A small sound classifier, trained from scratch.
Data: trained on single English command words and digits, spoken by a formant synthesiser in many voices, 78125 training examples.
Rows from block 3 of a small sound classifier, named by matrix and row number. Each number is 500 + 50 x the weight over its row's rms, rounded and kept within 0 to 999. All counts start at 0. Numbers have three digits each.
After each channel's rows are labels from the 100 clips, of 14976, where the channel reaches its highest value: "top examples" is what is common among them; "loudest" is the band of the loudest frequency at the time of the peak. Only what is clearly more common there than usual is listed. The data: single English command words and digits, spoken by a formant synthesiser in many voices. In brackets: how many of the 100.
# conv: width-5 conv, stride 2 (model.blocks.3.conv.weight, 144x112x5, each kernel summed), inputs 0-111

conv.119:511466546476593523565449436458483437557505413474443445452518372531560502481490476469543403496519417569447515398488519500466440534482443456457566450461377544406471439438520570515495482481530472471543448460564490548444531473452522542537515399545491530466536485559518513479453489525466547514423508467499463446451564543419458411488556393435
top examples: /p/ (83); /i/ (43); word: repeat (43); word: play (31)
loudest: 250 to 500 Hz (38); 2000 to 4000 Hz (32)

conv.129:444495533533500572512542449485574537482457442536522419528506453528564526591501565609534471420539537457447549517558475471501482489559438409462519457500516542526606457461494467477457446487596478398451472501488373567569476541491571500491563527456428573435527488592489519532479477480514419406498505460486471479455551392456385468553499524509
top examples: /p/ (70)
loudest: 500 to 1000 Hz (48)

conv.87:581491424563482549447433468459534478554556444541482438542490407460510410547432511534570484482532464601452484549453495545536443523513493437488527520439518651504554511485568449477526460440508409466491439418525485543505574486411490521522509414408458462476500456546460541517458540457464421489504409422531424485532531388479441527502529572521
top examples: /p/ (80); /ɔ/ (26); /z/ (25)
loudest: 500 to 1000 Hz (67)

conv.16:507496609458582525604499459466460494525425584483533426490510598523537456536593631412507477478414490581532446437474556498475504522567476488462561499480444572559599435467478493424516444529448434476472466574435461524475420480498417541533519493552530468473530524531573482455437472467540498434483464393447513558442472526486466444470467527466
top examples: clipping (34); /ə/ (28); /eɪ/ (25)
loudest: 250 to 500 Hz (48)

conv.18:506527584524501500387557498451549554464436471535507553547522444481546550509583409460553520468505445491486460438491540487564452469431527539568546494444432528569469445583516555475506512576527474457524506426560389477528516443537546534588555516426538540410435479469485470391480453451520506463483619394528444504538502500515552610535555534467
top examples: /ɪ/ (75); /z/ (63); /u/ (47); /j/ (47)
loudest: 250 to 500 Hz (49); 500 to 1000 Hz (43)

conv.135:491593492447615488508535517371471588475548542544470592517517605348497562533544527467479578463523454499413474436460539400508471468483457510507554569436424567511451543566490484475488524515507471471427514425515491564508465438512485534498458576435522470457532541544616445483539417550491504485513543443489445461548493515552494516451563461467
top examples: /t/ (100); /ɹ/ (38)
loudest: 250 to 500 Hz (46); 2000 to 4000 Hz (26)

conv.98:556555544551610402479532525483528471530556393512527516399536498467527557422385444530504458406437451488459474492561574540413537545490511532548542487510469496536559477548491490428558524486558570501571421467433501380490485453516587527489439540482513464528459471480554455586397480550489409521507526542391467484484462506542470527466533494451
top examples: /t/ (52); /s/ (43); /ɹ/ (42); /k/ (35)
loudest: 2000 to 4000 Hz (39); 4000 to 8000 Hz (37)

conv.52:505459559539529519454488515464444430414501483600437534650493484439460496471509497537491460576544513476534599433498441426474521463452538553497501574547450396461525497510525492495463474616356503524517523514543470517406594455514522561481504495508517520448481486482489516433518516516545609509472554429584407522490498613464505482495507549410
top examples: /s/ (68); /ɝ/ (36)
loudest: 4000 to 8000 Hz (68)

conv.22:542540489508496446448458428547578551464476519534489470505503479461567520637508634496523465500524449484535435448545546568496504501478492519546524507463490469512528491497425512482509470483508415539506440593479465551541464486442475378501648425437442548410430557536561539550591567541543549367456540506563457520488539470444461507548499461468
top examples: /l/ (67); /k/ (63); /ɔ/ (52); word: call (44)
loudest: 500 to 1000 Hz (60)

conv.96:477505437516477535535450502480510532483608489582525467573622472475487505558514524622477566422515529445453409535561520521491513511566444486473519475453452460508451502426541534420467437510514430484428528490573634579517594615494585570565430466481531528536500577527588478497512480484503545460554400514490497575505507521515476487570501451538
top examples: /ɹ/ (56); /f/ (49); /ɔ/ (36); /ɝ/ (36)
loudest: 500 to 1000 Hz (48)

conv.72:475533579447585500452508522479505471482543472490395587512412482527479475485569432460542480558479509556588501631450577541472470543502476523524522442433570457478441600446487470514467589513460628400528474547431494521499524554494524601479592432453485503587474501461518501438440481475545551559414567527482485489531503560515488582562498517523
top examples: /ɹ/ (98); /i/ (80); word: repeat (43); word: three (37)
loudest: 250 to 500 Hz (55)

conv.75:568581537511574506445468446524490492536470592520423474432498418591601531444530470499513502464546560470498455485436600565500499563500538521456455437520605509601486542538460562517410461501463463496497481500459466503554466472501488576569560564475481608619546422427510453464487435488426475565507487459440543526534545510536547489490561584436
top examples: /i/ (97); /ɹ/ (97); /ɪ/ (71); /p/ (69)
loudest: 250 to 500 Hz (51)

conv.89:510509556509432521469468420470533464396473419478452435373438465475492557520499514543489518541403507508482376463566542418566450526559511482501542371447503580423523423452436510473456521504467462480559474465460544421418429433503484467493475474381484501457440478508502496528442538511500458453526518574465496514543493521467451446544435380527
top examples: /p/ (48); clipping (32)
loudest: 500 to 1000 Hz (54)

conv.14:508476530505463527547608567485525479477421495502498461477504523457449450588577647598536452520508518506466601566531399513495480553584505499565525542520379536561480460529615518537516569570441482441470584451459457539536496461534580499492518567534531535450484506418498520430519544525464462492474487525447628545543461462486545532554534549482
top examples: /w/ (97); /ʌ/ (48); word: one (48); word: forward (27)
loudest: 250 to 500 Hz (66)

conv.143:422472499486503556478591530454463536527439523542476513588430586516508496590496550511504522546511485519519543489561548410543482536574506482529522500562509509533586635549419464491453584492613485516435521494612419593502527528469543528486539583532512552475461533459514472521567519495377491517395486462478492574537522440572524599453448532495
top examples: /f/ (52); /ɔ/ (25)
loudest: 500 to 1000 Hz (57)

conv.90:463468463473528470476506531442421445450536526503528470440476503548507508515564481477427580390549513464575536588543437518582467469468458490401593495557475532451521455414441453545507639574492493465427472518509497521525410453518450559441387506500470559397492407518444478514458563561547438507475520520459380511449471470518536519526501496445
top examples: /k/ (94); /s/ (62); /ɪ/ (55); mains hum (34)
loudest: 2000 to 4000 Hz (80)

conv.105:498580577434528449604553501607450522592494368538549602442542454518454520548443463526505416522495510473516478569565500418446545448476522504415473509497449502522503468521475510452474450470581536439593476490470600514452520406490455494455482497439507381515512428520433484554468583453500495503475497429433483468517457502404500444463467470540
top examples: /t/ (69); /s/ (41); /ɹ/ (38); /aɪ/ (28)
loudest: 4000 to 8000 Hz (84)

conv.141:553561651457485527480516553523509517549525515416453585471496443524480539446516483496589505503499521603485606532526550444444377539514530553491523517568604497514545481539487587599520528529496506517488503560541515458427574572479488472483518522438460430398525439497472595441427547507519499538558458427517500518477411475500476438551602478512
top examples: /ɪ/ (41); /ɹ/ (35); /z/ (27)
loudest: 250 to 500 Hz (61)

conv.56:426531456509445509513451476575430518549494537515510444531484379423552499449519645513464522388625526489513473542593532399542483565530496515458523467405546507548563539471500550443522507489518469562518466545468488470474483453472560513488430418484511500469436450608493403605490491558499538443561471490463566510489534473502487462600437492464
top examples: /z/ (52); /ɛ/ (39); /w/ (28); /ɔ/ (26)
loudest: 250 to 500 Hz (49)

conv.82:502439508439484472536498473479548473454534492547532484506517482440493431467533382457483401525478506506478439475563463504400544543531490612432525483447503488459467392475498564435553464431528482495519476505467575404340464465501507565457486494449563434471435453499504485490355436414557506449476458449447546443463538533476404453542463520531
top examples: /ɛ/ (86); /s/ (82); /j/ (70); word: yes (69)
loudest: 500 to 1000 Hz (53)

conv.113:551480435525511416469469418487562527533504518490489445470545490459456461502432515527511466594506473512501413470578507519517463461505480550489516502541540451443523507514474518419584370466563475437469452467454513565473531566537577526501507467427471470604541536505577422582469469382570464416604467525467436501480519437426379507554557558443
top examples: /t/ (68); /ɑ/ (33)
loudest: 500 to 1000 Hz (43)

conv.71:568461524480561533469507498522543460491489463565424433546439471618538430451477469535517535439443529531513553447441505537507463530510562530450446509455491443446502499495456517477475579397517477462428509513499469596515564422554412506353464386534493483461399492468459455541485428474385450539484510423567456504512454506488477413492458448413
top examples: white noise (56); thin (high-pass) (33)
loudest: 4000 to 8000 Hz (65)

conv.48:485491497464561519538395573544501459482552542379514514491511460392490546515501529393574509522484458505487491506485484482423460520541482506465425544420554430450608589537469512438506457450499490445514521438528432423433460517503530513417526479627588443513500502430554563550413534462503543496542504526605488542566603477446565492521514469454
top examples: /l/ (57); /p/ (52); /k/ (45); /ɔ/ (32)
loudest: 250 to 500 Hz (47); 500 to 1000 Hz (36)

conv.20:512518547584519465516485564406575508593544462469534522476467460514532478466481528589577585512500545400487475488558490474494459457450459557556627532477539515587473451457619498573435559425491526485413493472476530536480471563526501466507473545474472359573422480461519537578549491496466427478450568543492463521601520490474489519529534578426
top examples: /p/ (93); /ʌ/ (30); word: up (28); word: stop (25)
loudest: 1000 to 2000 Hz (62)

conv.37:529495444487464433508458450453483517516571533442485490482500432414438471559476447478578441476554553486469424522615553478498569447447488581454545498411503513433558480502539541482540411488562506434556483543423514441471539418461506451407370507413523463510499360541547519503390553483539465485542483533470556426513501491461469417510482528527
top examples: /z/ (52); /j/ (32); word: pause (31); word: yes (26)
loudest: 4000 to 8000 Hz (43)

conv.133:477517391614446423534579559534456424501466527458552422464432532554474588540511562524589481536489524558504491548580479442461497513580469495524441385396492561423470515533494570561523511433451531428492501507534437437459463422485467495540529534471538528401491546538548563537578554481428470522471472526451473458520553461587518517468495583493
top examples: /k/ (35); /f/ (29); /ɔ/ (27); /ɪ/ (26)
loudest: 500 to 1000 Hz (43)

conv.83:443503543521448406555409451512498473589505433476501487530485492540442523541561596489429560460524588529439408464556465537479546519508584473508494499584524484601421467501511523358458534475448502438501470478531462504448464508523450493557460385505512453520511510501542352511521467518495399518541597524437463558402465437516492549477512473514
top examples: /z/ (62); /j/ (39); word: pause (28); word: music (27)
loudest: 4000 to 8000 Hz (36)

conv.65:471486506558537490488454389516526511609502514552497486425484480518546542484537553462513409468445436589444462462480526441592435507576468557498424477562517525528506541451518584485558553494507436527521471522477513493373524582528470450520527507463470465498560519519461463476443492395383611461570477401506518500501557592501424406444528526443
top examples: /ɝ/ (36); /tʃ/ (32)
loudest: 250 to 500 Hz (44)

conv.124:573484494431511490573601568502488442498573559481515487527520487416494459442567517540588413537420516540605474572554514501512381460526534499483526494519474466509533499457487619459507533564509514361527497508478459496486487514542509534482518425477559419489468400460405548502462505447498527459532533556410581519575560532492583478557418561471
top examples: /t/ (54); mains hum (43); /aʊ/ (40); /d/ (40)
loudest: 500 to 1000 Hz (47)

conv.80:511455496501594466494552480564532524573530475588502516512600476499504422516543516477493561463545526550448444492569540620554456532616491543469521477518590474525492564400394447519524485559520530490502525489559416571476495479502555540507551471538490553583474477484633466421488561447523519556442513452473476450589439476543514494603606481508
top examples: /ɹ/ (93); /i/ (91); word: repeat (49); word: three (42)
loudest: 250 to 500 Hz (57)

conv.108:486465482493526529526575550501473564578522487503533541516546562527456587380396525491477385583557478422444472567538447488497449505420428589473525504440411388467433535454557517369450504552527504511560516448501468463440477465545565485411508421465542468509456453496505435525473483493504507500543565495553467402483526535512501499499449423571
top examples: /ɛ/ (79); /s/ (66); /j/ (57); word: yes (57)
loudest: 250 to 500 Hz (41)

conv.88:603462498537585555505504435577394530491474458456461454491487436535579482439579579535488412439469543511525502484525506473533488475448593538506512536510466421494407461486511446470558462553451460506512535570563490435456477515436480544477485515479451543469595488519450500584424453487390366499598479453434487559487545489482460506393576493519
top examples: /ɪ/ (79); /z/ (74); /u/ (70); /j/ (70)
loudest: 250 to 500 Hz (37); 4000 to 8000 Hz (33)

conv.66:550449481521503517574508480416545494529581526535490493501467473552542490428585510520588510541554482580545489459451564542492536513491530562431503565495509524483469507448455580451513490383533483628366487473477440420503491450540435500476425453490451549503487422599403529493515498486497456461520449566495497499354582515599469466489479418505
top examples: /ɛ/ (37); /j/ (32); word: yes (32); /ɔ/ (25)
loudest: 500 to 1000 Hz (42)

conv.23:505529439530464413543403542565563506533562513561513471465521414543538427525582371530552423505482590489515517476571550542443422524569505514490548484525548397506573497412508523551521431562464526449561498459499562456424487496489542433454453510538453543559434433500446538541459541469480459549486398523501501471511525376409477530458466471468
top examples: /j/ (51); word: yes (51); /z/ (41); word: pause (37)
loudest: 500 to 1000 Hz (48)

conv.116:561489532472466585481530488371485467462530482451526524533417473606562506469518555465545446503514437600512467550482450512565436548579554539514470496493515428507456525392559493476571510456370482457398475446458412507417485468440499438518539538481502502532455452514500449484440474435438520445563555508486481604540460541423513584528444442450
top examples: /k/ (47); /s/ (41); /ə/ (38); /m/ (30)
loudest: 250 to 500 Hz (39)

conv.26:455444477453453476455490500498606590450564525545564511471484473555464538490506504444654514496507572361586525534489448475487508562567580503442574505406601489427499538495406512532538501495471454615519502516525563569453516521473405500513465477531479534646543525532550481541485443493534466521507535486523522590527452476548514547536468486517
top examples: /f/ (44); /ɑ/ (32)
loudest: 500 to 1000 Hz (54)

conv.132:494494504510499574542449472473594510445442490504418475408545530532554462472576521536527525485491499521536531386517588528516488450451544553561561499507492433497478462445548526483523543389504536462491489519552532423454451567482467593545574538555470518513472545518536371489508509400570597470549551458426479497544545492593532543549557645444
top examples: /s/ (93); /ɛ/ (53); word: send (28); word: seven (25)
loudest: 500 to 1000 Hz (58)

conv.9:494495439527505485564478493519522441482588482499524487464511478482586545524450544612559449455527460401564421499493468480445437491519469508506535493477475492547548532390596478578526519536572446415505484550474502505436453492567527489501478499423462459536407409556534564482490437513484516488467543544465533598435621385423526565495549588589
top examples: /p/ (72); /s/ (54); /ɑ/ (30); word: stop (28)
loudest: 1000 to 2000 Hz (42)

conv.29:493557463554449504573505478566441512423546446468501518466498601468474471471364493530439522464534544470541524577467426498432527504517469462451601565501415560578455520463543435588494447482482493542439478591534572461537563515487514489576392544481489522479635493448454586532522463544456471546528455609577512470530540561472498555489525475514
top examples: /k/ (60); /s/ (53); /ɪ/ (31)
loudest: 2000 to 4000 Hz (30)

conv.46:464524545671494501474463503496569573502612527536501455548467476466489580485507497540439406506530529491469501532481553397473481473485497550399445478532489520497512542627466516472542590594538469553447607494440497580500598538455581451485521504479452399521438481497560487444534452517428471471499508472622475554494489535453466446527477475507
top examples: clipping (56); pink noise (41); white noise (33)
loudest: 2000 to 4000 Hz (26)

conv.93:495472583574559504526578535508462535621503460547562506458487485542501461495436459456521408511421519509485527606426527547574487574481602521440498521539481555491433447408476479495520517524514465508621452526554440474514528540546516558520527481527555480437433385575597453484449545567510531595565481455444440529513462533492420509426550540504
top examples: /tʃ/ (36); /i/ (31); /θ/ (27)
loudest: 2000 to 4000 Hz (42)

conv.53:525510543502523542453552429543453571531495451509482513466523489465497523492528405418492395418479480554423535517471571385498471431424394524556565561454459551596469582451498463555587525461435490439564433507511474483430521460498470466513382560510484577574499506491563495442518412590517478549454491502485427413507514508457433530482529482453
top examples: /s/ (67); /k/ (47); clipping (25)
loudest: 4000 to 8000 Hz (82)

conv.47:490501479485522490484576541505536576472375500494509631487476465507535545514486518511413467486544539502577486488509579422493549420469467534417610550510498539587541438487501540386543477566544576515508505516555460450537529552587567482369541421523600575499460422551546520539553447526506490573539465522536471446490552505539475522491548580478
top examples: /ɹ/ (36); /i/ (35); /θ/ (33); word: three (33)
loudest: 250 to 500 Hz (51)

conv.110:570533463447489453503444365508528489431504489558495475527479494492440410489530483420555428435460529460436538438460461389400521483532486442505449493485526361482459396484451535481484556453441512461466526424516520445512555452424475499511441430519495460597487503497479399583505456501462442548476524445505493407544500501448450556416479423461
top examples: /s/ (46); /ɪ/ (31); /ə/ (26)
loudest: 4000 to 8000 Hz (56)

conv.84:525571544589450478483475442484435431492484533436467398486489451554577487532532499477436445513497501509546408527561555475481471454605456492503541403528518504498503462578521509355559489517547445448535408443445471462449500446525537563516452528539472448469532572570504514488428533424480395487582462521468444512477514521543476371417545454555
top examples: /t/ (53); /aɪ/ (37); /ɪ/ (25)
loudest: 250 to 500 Hz (71)

conv.5:492544531491578464506576536570531490547557507591431525609517483511486551467485469540525514613479567517447519473491440419444464608449569428500445564521585584540513410589610495587571528540525576428487513468448562512550544517472481446482547586507461518622502475536481483471540507516497517549472477517483535479625457443474506502479514488537
top examples: /s/ (95); /j/ (47); word: yes (47); word: cancel (29)
loudest: 4000 to 8000 Hz (98)

conv.81:484435471473487491478473482490573575552404486480449449483474487563513432513462519545487485445561442560505464359540565563527532527583499427488490500444470411399530532418496558481501392457492448496460458433478462503460546497426440521503498446484507467557412543567509529481456433482526502437523474493380591617446553571471486578519516454549
top examples: /l/ (90); /k/ (89); word: call (53); word: close (36)
loudest: 500 to 1000 Hz (51)

conv.0:469488484540406523514492486547506531451468552535468480560471535485491522515399511632455467578537513483449465568499454452523464439549442439468591477531555520431557552547488464492479461470477631509556453553529557523591499595511381553494480552478427498478504508442551568550523480525515498435586483474522437474549532449519440567586499628574
top examples: /t/ (63); /ɑ/ (40)
loudest: 4000 to 8000 Hz (33)

conv.118:535456524512540594604378477519467488523532466421486416443465535586482502526497535573388491495523451541386529534500435495466523468477448441472590516550468378528449466480407504520451549526424510560516499488492565500543555515513490531498476462459479483527465608525450499517523550591580484589449455438415500457489527503507370539465457488510
top examples: /tʃ/ (64); /s/ (55); /ɝ/ (45); word: search (43)
loudest: 2000 to 4000 Hz (70)

conv.1:495471469448432457511486451394504561424513364487528505577502445509441385537514572481496437513358499508517546457548540460475502443467444420483528535532528412507418547461517452539413449442449505479449476521507554535419507456398523543476471475577545424477553532530490464527528424458428546458520468397508523538428533556569484509470460477511
top examples: /ɝ/ (58); /ɛ/ (43)
loudest: 250 to 500 Hz (58)

conv.134:526553574458470500620466517397517508526577562497471526471466448491563504534467569565523421509623475604460425545536548490462485559506499498417520533459562464427490518532525536491497544639570428449493515500452407489495575494409514447501557531539554409599529499536457542439515438508512493451494514470531565488596550436461478492519447534475
top examples: /f/ (73); /ɔ/ (50); /ɹ/ (46)
loudest: 500 to 1000 Hz (85)